A small self-supervised audio encoder (BEST-RQ), trained from scratch: batches of 256.
Rows from block 4, named by matrix and row number. Each number is 500 + 50 x the weight over its row's rms, rounded and kept within 0 to 999. All counts start at 0. Numbers have three digits each. After the name is the row's rms in percent of the matrix's.
# short0: shortcut pointwise conv, stride 2 (model.blocks.4.short.0.weight, 192x192x1), inputs 0-191
short0.46 103:484525549511478463510494511555470455514484459465425394464517460459464571447485554467507521474482434580485496414368543504505492424485427519500521513431448458496490526539482485562494394550576444443453453487501493516522523531561507522465443666490477441538459442548432467482528491437368461516483555501501586482435436499518416523572503471542479589490436522526508398426521478505577546540472470496500425555526491548506492478550495440498570494426484562490540476435491447515513590628491568392474528473582575535454541436562539500415523403488505557477621504574413486515543461490494475417
short0.47 109:487495539461618487542509538546473502467470371530514556477556426512596486531565468432609424395678532455486502456490507474547547503458480537458505459386498471543470477541510533489484479513554448494478502459484529485465463491460474477510562560525484476586536518523461465516504473452489479465404479469517472468508382576496317452571447543513533511488476509459556507498525552521523461497539473453400500389533575524496539507506556444522473458519529451552515477557443397649491480502488418472544532546424497469590453463416625488567538508491523463556510478470537492523447444487508568466
short0.48 107:509470510492551495540458551578414452477503505501467547436526503461481454483529530510487493474403563526460482581498420522491479510505518525594533487447428448413506602498466481508483484483524549597426446444459505480622494501415517456497456533595412527486577473509525519560491530457554662470587476479433500509427505579581442477533441503424472508463445520477456481443491496475545537482466465445410498400490473451413489562496468474630505502513472507473539538484456462427522618491462551551591386561423543437434478566457415591471441472586416465529469464506486448435508517531527480471
short0.49 092:459552537428453502436466493545501544457571479445474504484582426559501580532499436463468472493555552511498469469491550485504503445579508547407478578435523442494468542449600498451587416503565487442487483544513490518502458462424497522522490562556472529513461478541491510489388497568446391567481495488404441395447503545491446423536467386499438523567450482508545419599551503455533495459410505550489467504503436458506538518547442517451433573448359515460502563521534505548538562535487572474535498501555542417494455416446564540512597450479498604612513474456525463546442496565422581469
short0.50 108:544586590545456483500483475513499390503513510491428550401473480615465483527567457469484491511544495506555438433442420503450562518530527475462504627513460591512457523456433438469406529433612478449610507459509490524551480513444456614531547535568563452505578496524514505506505481514496515514491420530429439526523520505521400476438568557467518472457602515498430603477462460481567434544431454498581433495561626533558491495454508427486472556521528421472566459577484499580483467491521478502553469470490522472491432534606600440539480429509507460385505549465441447514517504544489484538
short0.51 089:568502503521514493447532488636500508577532624576481493477445366461514490568524543529435503465494587485577503521535555511557520384518542564561419543507534484512520493476475515505493606560487545514547580503606456494438526527488508485569500527525497509515514583522527550536501542485506441567547465475513509541533567421539435544555546509523480517615571568489471460450564476599467605498538541467494560500576585485512560524540510501647546552599464559474467491575550462513627537610593500546520482502456492542430527543501472483553536544516496537522550552510517526546617500513560494547
short0.52 100:677436557497545473455489437447430477515519499340438486456486494507453483404448520493420511543488443511457505571508520458487606567515415518412465439478462503430437508395531451496461480477459512527498418486542472498485517460457544476516448521420486477508573430459548458533474487458438591461531499447413485399421471454505499492478497577433545526504480408455453463524539388433542459558507526508508531577480480498564505538449551551486570537542533556510606439508478466444470530482506640550424529545439517503420543545558511517467512403595487468504524496504517419438525487429503533504
short0.53 097:475574580582431523551494450509537500537533411552437431535465429536488450522469469465424462469525450373489423489510483439520492411501483475587483571487470516481553599490465539505464556471534569510453445416522529529421456550443562487467590528444553494498531501507491537525493582532453497472463475483445459505554559467493392457478555422553533478501489509444485447533512513455520568474396452406402514532490537441532506586479440501433377538444461523500603611482547493484535525515578520610515519511458499508440412550560397436506512523431445419472545417464498482510554533459542471393
short0.54 091:585517566493535519513558500448465489512532619516544525572506584518519501549524527458489481572454536481555544567606526607450529510501536578572526592455501547507511571490538548511502737502558484554484580533636420466471505555494479496502537459554467455543503484556516475527538560553457554591456489492537479513495555438506423484525451504507465539584524607558490509601509512507444530536473545526441524541555523504469558494543500540519543533575463516476533507553601545450574542417668599526488497555489539546526445493509415525520537515557505588489474529518488547500468495524545500505
short0.55 116:425533506455470485534530601539552461470510443411465485426493534485410459534463473534442455477498508492502602422472459492516463398482537447572635416541528493411487522563446534534462491430525478504440505471489507488449529516542444438404498471554422486615441547495527451594547484472542462409446495503543474440488461547546480480559441496498475465545439587468560572486503621481520455452574441520383489414441481501505535385518545471575486447493535534434532528514514451544546550528493433455427455546414453523546496443421515466510532569629601484514519475539559472544457461531525549498
short0.56 088:532416508417433493521465562599445466492480532419517563448564557585562521496489569490441505481573566548512528623447460536540478539517529512494501472394459462513456530452392481503510441401479459493446499513438453471551473495394396494456512597482454467481539459577491482447496455422477539492478493485499434446463501450535492481493485477437466470472659483490500605568599468401622428474434518566540575496443512434415501523429520486448482553466521467488497512526476507570492512542468428497485574476454463423485447419476590519499521479503527514528512550390433489505562420530532548456
short0.57 098:521498437448472467475485481453546428484451453501465468572539536444439532559353503468493553391516411424494551535501426470498499395455533561469492440545474500518553540509477475450484533559514514539458609515547514505483383443543491522535435392486607514456496425472458481476513536461553504592500532517556488534418461454424493477483504466509381428581426471490499417599447500542443407507494466527546464455446374455474578480459599511444448499492396436547466442505519559460570524469488469466385477530507564464485460452463474529517538482507513511439569408496474520393470482462489462507
short0.58 103:485574551432489550462545448528517558498576454548488536548565597476464479582518495502460434484445472472477533572462492566478448504456536471541460514428429467449499462542407487508406446451439452507484392467561461518422505541485454479481478397525509486530440444493540504565558486591433462495505565521498430420477535460610417483534464480489394456469501595418452475502550523473486465540380482501364530510475447432531441583485487526455477571481477479516607492429526477462482459497511532643472486527455440537473478489589545522510411483457493484445525560429396462550546395533450489474
short0.59 106:535452484502501512491442473458548516521531529537502516517547508430511481486505467451584467470482530450509432526501505627412444419442561494535486450445534479537441506498506463466510493597386495433569654410514593479529489513472546632550479503535528492512488484436443442511525440522433447513456597422434574537537465515468396443587436479570527470430502568491490569520482516507559534436484475485490461426543530430429470471458417488480533456533542541440463464447482473541430411388475585459551547439526483519553491435557595482505396557488397500509536441482506470468542452427451570511
short0.60 093:480613511440536414469579551493412530521589505459445420543482534473479405543475414511521554495467499509529573404567491479437517374542454489466504539594522543436590602508411431446429560482499522452458426520539494438473547455519531440373467495445452516401496447443487461479608459409543561485480519506575488452499568467553495579588477540403491531569454520464493462536517467565451443465501461466489478500378498537509469493530505464524564557507489597517462475484475480370511595493533551496457522486414478490495534508486476563504448460549532505519506544461488432463517408548481503461
short0.61 093:581503441498522460554526552426516492467442504471437483457498486580474445530468533606637632471495463545423516538532499573454403546557500442456520460469418472518523444516480509465448503502561480463526505480433636521584471439483491476488444515497482497469471498474478485433463518415522612441571528441523456479535447524502541435526553450421488508535479503451488537505511491383533464415545473515608424590496393478491431454474541546452490461489508509510497546477476641472451450491498519394568582550509506461581477469415410414454503513501560535491655498451531464482464505520509500498
short0.62 102:443439472559522523489450542562468416550480463411406490431519485490492532468511526417492473404469455465427453383552503466462522532515506513466560525439383412534467448488583473487606455534552522553509502507470417517492460614422552483648463471540521397526506534510505492523435481479511504541402471567491525510496523491460487435532492439568600524538579486460515500520444507364505513582463523494513509490664491430478590481390492492538499463508449448488540484459482424520464533496516447449571472546584527454476462515520458420463575521478507531551440481468526454577447566451512498563
short0.63 099:505505447506478486504479490491420460506456464509523571561418494470557511522604585499478509546499522487506507504392583485500567527481540503463493486500472515555524414515495502420481559413489417469566414581530478361425456524561442520491408541476508504507472521502389592514487497545495466542437471496488501533501444460398475546368480492497514461477527525569594499508563494478530508478433477420524498447515613523496513573447454378415480492498492430516446517585511442474500453529522460453532431470474502581393472482485384407622477418556507575529460535566509520555491376533466491482
short0.64 081:534506423538520460525484492576463418459505535417435503494489437456444521506488471455579580439548480543470439510496432459475490460547460531411486489400447483557542441459464560514444432533390455489478510464443491518543423450501459491512494540568443513466518488462450476400479435482400453467517471394452512491522401583489451445556531449486534429412526404413485513505463421457515410552540439531534414474455489524495439446442490504453523476527465522405492488432406545463408449487377586543530530571420518516579538541458543483419396499487436458487480528393432461451496480479458517505
short0.65 096:520463507509388491519533510496509369462476549558473556450466513526470433536520607446474536516540425514552426540504523480522457503500668419620499468440490492526541465485539505499480486505519485569382580509505543443606508501490500433639478490532600457454567529543518514581500413456448521564501432471510481484504519514448436500469521470498515425485581474478563621503402510480506484516560508438516581544465485473464446496374520468492519520462403483479457518436470574480468497519463480536523520545471603509542440507550517411569445594494499461438481527467510455455555392451481572440
short0.66 102:505563566496489506471560520550434470451555456476544462543515457469544549458446433457485544473503507564455458474523408392463514484558446637434481488489460517536512426469527498487529411459538499368461429501435543550477554490479525487472489560494442470479500506488485445470483503526500381409424450501535455461422520491416468404450414497448459504465457464487498451453511467433520534408452551438360574509453507497475531470561494464569503540487489618434593483529518436514396477512506412517586496570496384505436540523401554378470535490457495487508474507489460505512642476485519503497
short0.67 098:477536520484445536486491462491490496562517442527484479528509473546509474500454392487466489559498575409501507457444461473494555415486372638495496602549521519517502589443462509488566553476557518472540432586481495518435536418559646560487606456630519582419465465440543505436480506431517558521490400581494465542490500474563427554556477529438430537505469526457426493555567433502474508496458563519458531461384432443533517466571433518482460522562483556552459451556469538575470517512513468505558387459561512509464503514491576531541517433512477424461490491414500520430510552531518477584
short0.68 103:438441553483460471490484483386464485503428456551518527505492411432527522423472445495390380509476491358443467497443499417465534449411480459514430529449469516509523429551548530461489514545451480426513530556493420422466551453507508541463478446433479496475518504508523549486531479487389547531512450483504485572583539483451408509421457585584507508447528405563538480444376478508471525463476533338470543503425563484524472565434463464524456489513502483538389474543481404429506419463527477411500517529425481416439499430415566490517538466431522442525464501494553497527457499440501490492
short0.69 095:596483513539467493505463511497508470512616591556602490488523595462412477557527530503450536509432525489437533577653494520407503480457453508454553524499566459601531545496560518497502631525548530554514342500591409586517485472449494504488587487498518456498510509472582523506473603577471493525587471551467496411431617433503461517433475463451501528567500562549479510529506467541448598509516593495490471487519500480497564519495437437536533530511524539539481532452574520527524489505569470510489453438554530525446490546535496525549485536547491396480417498397559531467593480537422512461
short0.70 098:425465523550481447433514571533430601431452421566532420436499524522526484456503461500563465489545454495439573490488428433544503474477425460486581483458474480530547450539429539500442481468505439503504480512627495565457558370510401507422441559519439487522420533458543532531507461509441519533449500506589495425543557457481394606516487482414510493543545479482481367573525468581514445486484633504481474519455528517564509583581476505514501463469488521532469448522483499469480471556546510497508507402509496526464482445445444499527522467411531518539499505455483437693577413479501464464
short0.71 102:467458578552511488505511514410437451541585479532439441421472522485585400518514457474428469507474441471517438447541621465461484620505430437541498524560447490461569532480492457481530475442510514491505495446477465466488499547432534426446478469484523406473562476491403550550516431572431532506474569563499479507461593459508437542524439521453584554475557488456484481436491483545572413488492467408391530410558603489541455568482452603515540569468491552446584512508508411478451487446527460574535455481480439431458503526585476519531481423470575540563555423448466420571505522529583511522
short0.72 105:476413430452454489423495452489576599507499490472504488573545541512432502519543446493511499480368448450512490425503601542548485462509437532470539495515580527468503657498488466457496494494383498422476500479535505485488459451507446637432604490553432517516491457478469421471564457521475513462418454513506610526490460516514503480538419460520480533492461533555469565550444464497476579460492542450430495426460432548488405394556450565513532398418495599526376464489499497507476470437544538420453565458508478509557556469447567505490486485629541464433534528543469471511445486455503458462
short0.73 100:462455569478564487435464441432462503474449488562581450531487500469502424432549438462497393504510553452539529498549514531487588537455519494479555426552514516527448395450497504561491472487475570504461515451411424469503481469470450524510501485559496491493531463565508500551491453536494579421519492310536517446535514542530414481458445513450574484417450464480484499500457496460474517492536425510369583432468590416527463532496559560662462536494556587454549533448504458526410474426472458570536469612452448510442427436546489507511563525448482475452551513461435514488561474522503467610
short0.74 101:493376491508552502470518485517544558491422474444527491390492467470493474497619439480501478523456587408520458439476425565516517421444474504475443485463606456453477500489542466445488532539456512517549417571523500478407490408544501543642444499474405487469464500519364489456552482490473508532486456481457540610485496524434411609523442502530610534531455486459482583519443417535408507531504580449504474452479548604502521496474488465500520510506472512526410409605505437539430461446581464452538501510569531538456472526432506452544497415473477568488471480555534459463533438474525427557
short0.75 102:446448501436417538501450483505374505514526480444420503468527558438509471546586472494499495489477497480528460413492515562433457484499471535459554454497515501414493588566509467448552434517446445420515406448482470493490523561502422583525464521549545515606423446541499516557500474566512439478360425540416527460425537484465426468500379465504531461488476535503445522504437510462545497472430482485530519510569496578435433515525502531509482459432436481462565460445557476541429482516591565466535557503599392572423587478496528375427469448529486527482431577485425446501490491471400428515
short0.76 107:543468512450467495507454575543422380439535453520517472469505457496441511540460471407457523488445464412369405576458497479446483440468478542536436532467483467465535394523530423414469525506465495430547443505501467516534458588479513430567443516500463492519459441421597480468507543453416435531542411484493453532481487514462420550479481480487427444505547511530494455497514475452513485533486495433506507461584483412428434475476503448494426481539403506439411408582492441442536478555491479447419445463542435452439413540541471488537420446498465483566408378507517453418538547457474429414
short0.77 106:454473508562507529544547435501598529530465418446403480425519467491525441453542484501471490469470572430457524419421488472509511470489481546479464398537419512401544615544444481528443512431487499515542534452438529503428497561604570531584612455575459532447538471505529481483521554507530592490392502472568448584501497510577468530471582510499522483507467488554398552516550505444475507463434462470479493515467554503541378460451515631561433467499487492434549540508499527529544592518474530517619452548402475418458450496503463484486500440466567486530495504575473489480452536562644472520
short0.78 093:567553534414478500387513455480437553395496532544468487532540606443481419553640477629491463470451588414484493475555455540428544458513592380404452565466509520492480548498457425476525521538471492420504528520496422446537420537519395538512500499555529451458548480503408522570570439538589530548482531395477487453454535423447449496527549548569475551479528466454435476504475503557485469465479471570623561570486535523501492517451516458464498532504499447478458441538411543412473517435509515494457514418501487489481527503446495538559504478490530501411506580424471473470489459528436475418
short0.79 090:441407514449445397432478473480427521492476470430444451464455505507490475426500462511511529573509416503436457385427534431454532494485434523440442475459510511498396358481428499482413504468436465511469437503486557441434509459481474468453491551491527502399510455487451446457468421442518542447386401512521539432469433495407422467456472507464451449476529475491499564493518517407556454433471431431508417410412491448505493440455543385488457441507412447482472530467434517522434560501465432475489417560422471449491523514505519479465447439479492432485505457438445519479525372488528497491
short0.80 096:620483495452458450543469456523437493463475506469494506493414645473471437476428466478476596542509482605520474552540456568512481506545506552493612378437502455553470473426485502449552506458489487469400474500488553456473565446454492488470506598541432435464424473445513465587510452546495490515492394592517590506506494517441579435521441459440520500434449464455439545507550479485598491446472557545443540448386403524499463453437462459582537426445596482553489541480489469589387470494525484453479465426530397505464480482487455461525499461469537432430456518505508452488522480525519564436
short0.81 100:487507524575572558570580507364556586552499453425473571464532551503586478543509509536501513588526499524577466489503542473524525463530590507545545452547514629497545587492624517462519487479531592575572499496445524425525529592529556509537511433560561546531538614525539498550578509604575406496530457575552522505470556505462492504452550465522514535545481431519578479461427492560542472430497527516507547583521502520507432447498501510582506495439510524453456538550577387434415530484524457479597437450496450510519530536493463460496486558484602413530489531503578483482514523475603476549
short0.82 091:523467556499444483497463416446527468539500473509554479465450526540438496455465520400545622537394487463439486524465551542469487459537430461472538454452452464528454443436518559505585491511479465500543331483492486482487499462460560427507468587528488453472477515463473423482583522508384499457548454553510539464544479459472466474513519461476475533492493487574509452531584386468443530457434512542509537582492433511499558364472423412490550344538524581545537442507442597469506523537524500471563511548412497528508424469538434498445470532541520438516501451438504559553571505460514343544
short0.83 090:460481493475486544427455439496457489503447517490502500523501504422587665476553478528611555467635489506464479402490569472500473437559434578530525492409540447597483511446537587588420446564498492455594617529424523452482502466472479485565434487544468564481459542492366483468427467480508429467447475481528466494531526442447391418452474414518452617517513549528553515547561427516495497443523478528482499491546504508482560462537483465519515432441490514485436463520478586551482541577464470465561509471487484505623484470463505474514512657451522514503480466436504510495441537517461540530
short0.84 101:496497483455461541482503501555418488502493415556437536486385478444415526517500539445460442442560540515471495462403489506565550481468532459477504416458548455545561401553483525500546487381511410508478536510505522449409556552525477550469511442564460508557408563433524558538492486475471450518506495530415435427472566405507492413557469507460410479491494529365562493511500539466462424571521408447556560450473535544469581603523465483475433510494503500490554457465550456592452503597581520556444497534472419577503496428484505501530467594511426600568475479558528516529546416419476512532
short0.85 099:493487406442475388449438461412453520461442521419441454508503551494434439433445495521567524519425447583469409467439485583466495498480524542527554415426530425527463467501463546457481420481438459527459497501457494500505473497488527479495502426427495540432455380436501488574479468497441517493475479489518616486510412525462576485392504517463547401443443407419454558580405481521544451412530481503549489568422437415515500464456534453509517434461528510556497475482466513503428544475428501374450512496453436432515482450531474403472526470492500385500576535478518461482447407536488467453
short0.86 107:532467558478528552496490529480441430574430491605460514545495589450483550521406514478476418599490491469472411609475477573566422402497512405498489430452493480537470462444478484502459496540479549491523644443502453484512488482466485514431503485430522421479462461500589576541475463447519440499461609533509432475504517490497463461598452423497432527453473510438473554460467576471459464563492472476436477568450437460432514508474531444533426553528458443486519510443499575502467412503482597552432495385522509538486460552620517435517479623469497437451527582469406458435545478521479483463
short0.87 095:506472539516541433456522512534462461410456466514490486450450494558528429452533575542498491514443507556492514473514513484426478532502492504425490494493445485456567466496479481501511542460483428464455414534438384499626570491491495441446459603507440416454501490444442506487511501458404627550530499430482493438529560450530385528422529567445531476489535524442524469528489456546539495512500431419589583542518566508515475559476591549581465493525579577411480494489497446474521500600489455510516561594389509408418488450439417601531477414440465496583499456498472483509570510511531375439
short0.88 101:481486452446468429496560483544557657547528467531542545560478510485494497505472523502446489491419513454502411487466625481471405538482450466435500435481508389441536594543510484539470550494489527562406532554560523506565498552455541376581563503424428420541474506500484593519500540453541496470487571520605510515429540523517430462437496430475480482555471450464491472507533565436513500488504555535457568488495486432424524527547444599559488484485415521522524487453491437400513634487505431541505469521513526423465602510457482518504448495500442562579442411441623524581502531478550519469
short0.89 116:442515454486422477490468501463421384534499478524447479535536578542613538473548483413551498487613454479520408396499557430540528472570492498471507504476425550526531471440501430481494505566517542469562579545555423527527466534540482547562421464553553524516476466512422455472554474559521416474397595495465438484528432460418429518449610464481486477484530490515535512574513470469500432401503439613646514597475505508469512436515603452463450508487423460476455456532479511521499569524478432426404531451450592531498503476470435453551578472520582513452490566443501522504487502539459512493
short0.90 091:480533471472505451409413429500475430456446556549409487467430468435510405567535490639523551528432506575512454475475425489465554449596513486518544521513474600514490584508493432513411505523484499494520488436548611463471476531540465472480496524390503401539509458483420378567448400453487499491458551430550620522506510473453586402433481468526479525517535471536437500517422550583482413453557579468465475508509408495511476407504477483570581441552514599446481526539451559518523539504486452473517548499500475469530514533499429516512524501503452432432493494433419465492516486571475590480
short0.91 098:447601503484396443419568565518333423465527455482488468501422503462514471454483444472504535523537443489506512377495482497470564439445438528526514528524498523475532467464515503494551456461567504461476463557481502468451524547536553444504501556519420504461450447443560415574529507391528414429467360519494490460472595471440437604521486497411509513552501452457484460464488420340479496488519608486491493457493542519464526471544543509487460539610412556469514465569457504450502531518522532401498454464511541541487516595512516346540467573563528532513463531496543519570525481465485510482
short0.92 105:480566588468479465464457474543511457544559586450433498547464440425432506454488488517509559425418446520516513387476500489434493458443456503514439530443521512472425466485500481544542525474649472497474466489547527435435458503510456485490501389500472392490495473542446484539496481455414434502547509541495475495457506471556512436476484513550467648548528615509496493443445467521396566515449472407449493470459480528489611520479440482574534497555374570505583477465358433542566551484504504468529423454493441490402545541549437457481548434472446521466570538479496521445400527475489443452
short0.93 099:501507459498527510439466516545385551524561516434386496473473441535493432488510473554472603516530562538502444501481577484470437531556376507446488534498437550404511534436505512430568442524508510496500436573467606545477548495526566511404456507461464545459583431423539511436447495522529461543459479486435547456515485519417538453550502549472558473520499523442547406456480500528569371477450478434519405409493529518476388557521468485439494558428542396486519552524522445496491517554458454464626537475573449467466489494501501469443511405502520583572460513458495372600499477546469541502
short0.94 091:548531492464523438526441520486448446478469419556517541475494493458489511472499519524538487551460493578511451541484356519458514501528487572462521472426528519534512481478494498560470509541498467565536551524450591502564514448419540423546459555519449482501558488440487559403453477448472540447569443448546588562458520511389450530373412522485503493454451466567440511540429448456498476548576572402465459552517503440427511512460462399585482453472463569456446433527445577503434537513466487406642431601489511452465535476414464447459400508477534442533468571450447480399580471504475533518
short0.95 098:488510527515541470508505520533486546448481428423484440504515506518555491492577466483492456498521531485503519459491522540524535487560409566494471396606541463448525488565485553524511493569439458493577525573478506462381422450666595471576444544574385510473433503490443460488622476374543483504392429574485532447501534509462455522541449472494539594607469534542473430498481569551508507487441528495508489492476514590461591532551498527396424471484504533514442434510491424588520474513518503502481557489423508514509612503395470499486491433439586510586471446577450467477520439470509510491
short0.96 115:515460432536619506501487539448526550453435503498480629520542512522577526531477571489597534498571520504542527527491497571558527517480541528629492528444508521472443583536506542544559450538507574571547566544485501517544536531589565534535523441588517574494527527543495535515511484475514498553540547499559510503508467513605552551526582501492505525494580509431548524539488559579488470580511495495561454581564519461532533501441581649495527446468477490521552510538467538528513621562448659546584513489524598545595506538557459547484510579551601533571574488484558542521440578566529514513
short0.97 107:509390440453553450490498500458410520587507482543508523510458500469488448516484464677460605515483514499545476452477501465539512470522490461406428474484513493515440535550490459449414494516466541492430385500507581451440451474462478532432551518464469550476513413440456437432476447544524396451469497475466469478547470449493490438545443608431509484447465533585446537496592532541519441537560505408458440424492490478475405427497469508538563452495499564487475540472447543370488450525496509564403490427461488564491643429497469521493497481594576510461468445523452535460489401567453497526
short0.98 108:539495456594568478586514527642479474526487437418455546423506556445552518531535520511469620499545540454461438469478550473516437529508505519381389464514455493440514470570425487493478477504481508483510442581484601526456436451515479513492534559588543566485571578452453569409492495533503522519604472474454413476401456467538430532494456491452432466464575479492576526506498465490546486504409509422556473490503415467494450535444568507504446479454498496454475612484469567606439519559419515545507528584496522479524512415501519518513380535427562533529371491477567472534509483442520476517
short0.99 100:573465505520510487554536422472489496587523489516463526499497530515456504481542528467508411477483477506499447559497586463545523504517505516449459508413495384484478520534480502478542471418476438496487470430509506450440404482475417452531497609454479456434546516538527571529475450479420517394456647459540456485494519533560412428513549445514474489466546492492563500507501519450538464513551550447453554598417507437508499508415469402578522487440569406537461535472424525505514423524494497453483716490392529431509481476450480497499538539499625479451530556449490507495448476404519575394
short0.100 097:469447581440484408495492449394501528529497470535522400559485561430498479485498416422544460421542482467464512500453445532402554466471490459465464419411482394547452426516468481554441521467531436467578578463500511489512509488497477470605552441513458436414452541564511475535516428455449530499431490578573502503552522508443448392447481420493491538458447539423475457513482473525496506454404519539417517489379444435520596490418486502481462402496471530511525472441369525474445448468471472477484408472482508399509514477443541454560471516507491504492592392474510560467484492458595570531
short0.101 103:561473464504489439557477461509538412448475509517563563512494493445481493442565500511514591473523420525556507472511449501546590462596434623509530420557398459501496495486470469564575561573424422526517531473574628425386404452559490553556427511453465436507434443435433478434469550501447439448553487456555417529475459396516465512514451477476506477505540552459457536520529491474505565519517543505516481462550471466500524424486556516510577367508448512465518498483493547642514520428511419482528460526456395537485480530567455439449536425425482508447592499492473567503475517487475549561
short0.102 096:447428539524454496532572507627506501449527483554504410520500575508466539519438412506440539546500457436491478454468446533538548548463490460450490515447473463460438488496453478552514514534502472412467545486475527467525424424492470428485496570469443450504486538486425493525431418408483465431421504459513494441539528451510466435580465445533512486435554552446499492538537541468463407576477427498454497436398557479531447526387466495422414429526531588572483473455409524627519473608438497479501489453449599483477490572510512462525428457441668424444488451485446471450416460457500499512
short0.103 106:546466418484504489556556569463459437532440468492512484473452519557419488535475503521430500532385561470543535479480650611600509462443380527540554513459577530499467498461587497457552550535553506501418419587473458487432458442448535540460543540485477580380529514508487440531451491457595524437490463457454567501453511512538446453492420488522504493467552548435615591482431461502560480546544537417501508488363541544450453443447556529518486489510527582503485473544528476461486512512543507512460554484508495607499438488489502442493552446642524541473521562552540470487510424457473453577
short0.104 096:567563535482542516483396433435426413448427523418444555450522483409515486471503579479519534403402381523452460467491503592458508518488555443503462507454530520465411507434481480537531496563545476547459395445493502504555440496432433512582463518544611453499498434522479471616507481511468489506553495463525544503387492442452425410503491424460491556459501549435512476467418540512500503538511500423583520466502499529390593459486604511538534461627400487479500449513452500518463501441480481486470487422468465478511459526595440524541532438471541488419477455479479468453459489369486493465
short0.105 103:467460485501433460389412446555485478475510628434490516447383611461482426480486493550468513510484501526503498471552495512481501512595484435434463459506468482485457454450458522481561592493446449458440493491540508453531485464494391423483491484457454364494521491452435458435486432535448545484513546475420443477456535497626607471537426481427461522545519527464480542540539417463322487472585453514516486399509525478471494477523427416522664490487512515497417451443505434543529486512535531449497495470467474452493485428468494497488423534521529559414440487394489486474508492456529512450
short0.106 100:597429388534544469420459559532471556462446464499444455404515358558484480435462494509597547492489486450528484471413479515573460460384502457463465526456502517521434471444460517466469473490456519519511447498431523485540486512504492540522478379465535596413485441458515537529414506521545532527620572424480515493510491460520534510597558400429458482494422375416512500503424586422455449464503515531540404557536498451438497500418514498528569488414465438488486503492451560510464544398478465470544456520485420440520480443510457460548479512428466429504546544474519487472431523491480386501
short0.107 090:614518559533494545536541419517520524606559467590522472520614457495480469496468430459469412477423549402536467544562585443521551447505440430446456447511548490530494447495535448417424488516501533416607502462562481524502449494600473524464552529452481497549522468545502490442617444506520489536462482550486431453444568572457457502527485451468486492536475539437469488454498483458487506573469550495431574513495499514535544547561485397433498482399496461595457407518544483462457384510670492443452569470473587548457488495523539464537558516499542477490518592543488465485548390496461471481
short0.108 106:492464498508468411460502453502481472460525502513506494560497504530490408529448433597552486576496526494576498538496462475441491553562426523510517518452465507535485474399452570479535467465545490524439500525554555468551420524436465499418658514535555516486485491525460472597500445472540607456575493493588460487513479521550445426477467533463440540475546527408495508495606436607539505422398507544468448478426462507523508465501553506515543475434456558530543569464465455528498567496461398462462350399490492440579449414451547594456542529467534470446608508482485544510584485625520495542
short0.109 108:470500581513550490562523492450447515472472377528486529567531605485485431457490467521458452461424464554509481459449508511523567594534530507567556434396528551559450475470528556462564423476580509541483592510494515515484523482532485505517527432536415488513496538498442449672529456526473539488435511538530556456510527506448464400478518557448540543458441481520549569422440556501641441474442498522502523495449430514532555555470565552475441464510564475601553510540468444552376533397495476431481459412465484519501502585423467506499504489513450403499532499577553496482451461459540629450
short0.110 098:560451566455521447527472470427449546468478495597499587578537496517487448503532536462595416523504456460514475549525449562479488569467465481576490419386566513526475543502479511464414464384541408454475367571497413493495531501481534544528564417476458603575419448548452542616506453478507485472469488478434509479480545500408414412451470523432440478462406484492489531495453493518560463501472508425434488431456563540522526570478466531480480465468488479556542496511406505440437445412481632544491479486457386592525509490528489444520435510492459482514427532449531516452456480589502502451
short0.111 099:410556522476451458523528546580407415465488500461455450480473482483493649422501473424522493448466478443533501423500477423476529543491518496482504522485411479507507452497526494533468499469412450491525487439460419429467464498451473536554468542542480488487553430415561421473480459446420460434485442462452462474519434513488419472486479531416488429444576462493450615616552534419471476550517438436464537442529559479569458431492557458462431490467504521367517473540475528540428475634469483577529476614484404524555456471523561473489500505461466503540473438419485576493581456433580465447
short0.112 101:488532485522559466459504396464616541466545474481513510549646557447504540444549473457556444521366505519486537454503512490518489570496485527470492514567482479550538520438443494529475529486387519476583539450531500488395463444492441512385495540457551570476531454514536516500512495581507469551488524461547531480557434459516408518455425498450491508543443471470488484533569523530520591522439466456455510469506496471562453464528452444583482450340468496553459558494494486555499474485513458575534488517403433415422545408459464500412578408403590458493585592459389488423500493522525477511
short0.113 115:524536499513510509519486575512500508549477508445490523406450525537555515481517549437628457496532534499491493422441505600456444433500500520557467523501487461522519499507480540656486496493520495512493536464479502479553525519474487492461450485628525474497462514575537509544542511499469490535508526450520574536534470382684509566579653486458435536492445529522442503624562559476462494511579465538587498580518598495471588492504475527574629543506406506537490483497541547497530577516490653495498470478489548515554479454576491433542479588527550500518625485535464515432485454509514425507
short0.114 106:490451524546573503575513487459487613428527478454449452519466493400459489500499498444530531418522505516445487501555605478459538438469505484473529488420478487538535496436551501516437509554527494525479460523523530465486477413467597440451480564505496493436505527498499521478416462481410589535511537448505611541520513465502430460489371454496522566516545446502549450533522425505445523507580515466495556528470522412443449489474484502522522498468514573583485554494494446399485551470483434454484509518459615355550452421363444501491556549452480443594439383402567490387532479387502538516
short0.115 102:490443524550499547560454440453531492379470531491454478621451562483507578534521541569433524448507414477501394481503424482417382552450509478535514428529395425513536485564560475536514583494449429488476492500520421399460531551541497428533461576447474523535387484454475401564503532518506486535434464553470537529446449477444500451521382581551466566581471574548541418537551525547513539509433397506448545470609545525479490487499472524495488385539504545486549558416613503511528517537562436515463462489519524496456582495514493483496459494432499576517520456496473474510507531587439478465
short0.116 094:546521597441508467500508409586509446476552513488465518450472488612439515409515543532526530560407517530474501505487402578480491461588400550422558484492485394430462501440519414523455478511461464478543469442505481451518621506438427480468461645535450444501488420564538486483521468507449540504492437562454485469436476559603412440623521430471473495481509545473436472561540465502527477509467519540539515531450498580533467433523450491592499433496535598479584440549472521518510520479513617569508547528523546454475493458541565510496520458494458516482554584501411486441529517524481368448
short0.117 097:443490471550424502471518456609482464458510582406446456512387538448415436439443605483454506427396440525473470438489495512566450439459408456471414515439462433508425446464444529457468506476450400503477395462484406410425496440563456461452500487415467539468434530438427493462501515539435495516467524477430467450451458415479522468414452453467489483493434508400501457509515392478448475483470466487498450462459454490478483470471450439509534436504457444480476513433487440502460436566442401495412436480492425488468464456464410476440487443469471441427522459427495494527502427473553458523